Weights of a small encoder-decoder audio transcriber.
Model: 11.5M parameters, encoder arch transformer, encoder norm layernorm, encoder activation quick_gelu, encoder layers 16, encoder width 192, decoder width 192, decoder layers 6, decoder norm layernorm.
Rows from block 2 of the audio encoder of a small encoder-decoder audio transcriber, named by matrix and row number. Rows with one number belong to one neuron. Each number is 50 + 10 x the weight over its row's rms, rounded and kept within 0 to 99. All counts start at 0.
Before each neuron's rows are labels from the 100 clips, of 14976, where the neuron reaches its highest value: "peak on" is the class under the peak. Only what is clearly more common there than usual is listed. The data: telephone keypad tones over noise or synthetic speech. In brackets: how many of the 100, against the usual share in percent.
# fc1: MLP up (encoder.blocks.2.mlp.fc1.weight, 1152x192), inputs 96-191
# fc2: MLP down (encoder.blocks.2.mlp.fc2.weight, 192x1152, transposed), outputs 96-191

peak on: key "5" (68 vs 1.7)
fc1.546:70 50 56 61 42 51 71 46 65 65 62 42 49 73 45 40 20 59 51 52 51 61 50 27 43 69 45 44 58 30 59 52 46 44 44 55 48 49 32 43 58 41 57 57 30 52 53 52 63 57 56 41 51 56 54 54 39 34 65 27 50 55 31 54 46 60 54 55 56 57 45 54 57 51 41 52 42 47 57 51 43 43 46 68 46 75 52 58 58 52 44 53 55 44 50 43
fc2.546:45 33 33 33 39 58 50 49 54 44 43 59 41 30 67 56 68 43 54 51 71 46 58 57 50 45 59 62 52 71 34 39 54 37 51 37 34 72 63 51 49 52 45 43 53 41 46 50 44 63 44 67 45 59 57 46 77 56 41 45 45 40 63 40 48 24 59 43 48 48 46 47 34 47 54 51 55 34 41 52 46 65 62 56 66 22 52 47 49 42 46 41 29 32 37 45

peak on: key "5" (33 vs 1.7)
fc1.90:54 36 67 47 54 49 42 46 58 66 56 57 64 49 37 42 40 45 70 51 34 46 26 40 63 50 55 44 51 46 45 51 34 51 40 45 53 63 57 46 72 49 55 48 43 58 55 47 42 32 41 48 50 50 60 44 42 49 48 48 38 65 56 54 68 67 54 38 41 31 40 45 49 45 52 59 44 39 40 54 71 49 60 55 68 51 58 56 56 51 59 49 60 32 51 41
fc2.90:49 53 31 65 45 54 54 50 57 49 47 44 50 53 50 51 48 49 50 62 59 50 64 60 54 59 46 62 63 69 53 44 59 59 74 57 53 39 32 45 37 48 51 55 71 34 38 45 62 55 48 46 42 56 44 45 50 64 44 47 35 43 47 36 26 36 52 59 66 58 52 47 58 60 39 33 44 55 58 43 42 58 36 50 44 62 42 52 45 39 48 42 53 54 49 51

peak on: key "B" (30 vs 1.7)
fc1.374:54 44 67 48 50 47 46 56 25 46 54 45 66 32 42 53 36 32 62 29 41 23 65 70 47 40 51 64 72 44 43 49 60 71 48 46 49 58 58 54 35 40 60 41 51 56 47 43 42 55 41 54 41 61 52 51 67 44 52 54 50 46 49 51 47 44 58 42 59 35 33 38 61 40 46 64 46 57 40 45 54 67 57 66 57 49 53 52 36 49 50 54 49 61 58 46
fc2.374:44 42 65 62 43 39 53 65 68 50 48 51 60 55 52 40 58 61 39 46 56 68 46 49 52 63 49 40 51 59 38 36 25 42 50 56 37 45 61 58 65 46 41 50 49 49 63 34 49 54 50 48 42 63 45 47 36 57 42 38 62 66 43 48 49 53 44 59 47 62 59 42 42 71 44 48 51 43 37 49 44 43 56 44 61 37 48 53 43 51 64 47 59 35 52 47

peak on: key "B" (38 vs 1.7); key "C" (35 vs 1.7)
fc1.181:55 33 54 38 45 80 37 64 45 45 70 36 73 64 43 57 40 45 38 63 49 53 58 56 54 43 63 54 40 68 45 54 63 52 35 49 42 63 37 52 27 57 24 38 37 40 60 48 40 51 65 54 52 40 33 38 55 54 36 48 46 52 41 59 46 52 35 51 62 35 30 52 53 60 48 43 66 42 47 42 46 34 40 46 46 66 57 38 65 57 57 59 56 62 55 34
fc2.181:61 64 52 56 54 45 50 41 48 56 38 67 51 39 45 54 54 44 58 44 69 60 33 45 48 45 55 71 73 44 61 55 52 50 54 60 55 46 55 42 86 46 74 57 58 57 40 56 52 37 46 52 50 55 55 45 40 44 62 50 55 50 53 56 46 59 60 41 36 60 53 59 60 42 55 59 40 46 51 62 63 50 46 51 61 47 32 48 46 41 49 55 54 47 43 68

peak on: key "B" (39 vs 1.7)
fc1.201:57 63 50 37 58 68 71 49 66 57 44 41 44 47 29 47 27 72 48 44 56 42 58 67 70 63 54 56 44 45 45 33 37 27 38 42 42 49 45 42 46 29 61 56 41 62 49 60 35 49 63 51 46 50 65 47 56 44 45 46 61 34 27 66 61 42 59 57 38 48 46 47 41 42 48 52 23 51 35 35 52 61 33 41 53 43 57 42 60 52 50 37 65 64 47 44
fc2.201:59 37 54 61 40 54 40 69 45 60 47 47 50 63 68 58 67 36 77 58 41 43 41 28 38 45 51 49 64 41 60 78 53 58 65 66 56 50 29 47 67 67 30 47 44 40 50 47 61 56 46 42 59 47 36 45 52 56 52 67 44 68 56 32 48 39 37 50 72 47 48 50 64 63 48 42 53 53 67 40 40 40 60 49 45 49 37 40 54 35 53 59 53 41 64 46

peak on: key "5" (87 vs 1.7)
fc1.709:33 47 46 41 42 62 59 56 61 36 53 44 40 42 43 42 38 62 40 46 58 51 52 51 64 59 68 50 49 67 57 32 55 57 50 38 67 56 56 52 40 58 65 40 54 60 62 59 90 50 47 50 46 37 43 59 57 31 46 37 41 61 44 46 38 62 47 54 47 46 46 53 56 44 64 60 34 56 55 50 54 50 53 49 43 37 40 65 47 56 55 67 65 54 61 36
fc2.709:79 47 50 57 52 46 58 56 39 50 46 47 52 54 66 49 52 51 55 48 44 49 47 52 43 52 54 49 49 48 44 61 59 35 40 57 51 49 39 37 63 40 45 52 53 39 47 34 13 61 51 55 52 50 62 49 40 68 46 51 50 15 63 54 62 32 38 56 58 43 46 44 45 42 42 49 66 42 62 42 54 61 56 84 62 35 56 59 38 56 49 50 44 40 38 65

peak on: key "B" (36 vs 1.7)
fc1.539:50 57 41 16 60 41 51 53 59 60 48 44 33 40 54 41 64 41 27 53 43 62 44 64 43 32 40 52 53 55 52 35 40 53 59 50 45 34 46 41 61 46 42 61 57 67 57 41 46 76 50 35 61 42 54 71 52 39 49 22 60 52 51 68 50 55 56 57 47 59 54 53 60 43 59 71 54 57 43 51 52 56 56 67 56 48 50 42 48 61 51 49 51 47 48 57
fc2.539:59 45 55 51 40 53 45 46 45 50 51 69 47 55 39 65 49 53 68 47 62 42 48 36 39 74 42 46 64 38 37 59 61 53 33 47 60 50 58 52 58 37 51 51 42 36 34 70 49 31 47 50 49 50 59 38 33 52 46 57 56 46 42 42 60 35 44 52 48 64 45 64 42 53 61 44 48 64 37 41 51 33 53 36 47 53 33 69 60 35 46 53 50 59 51 49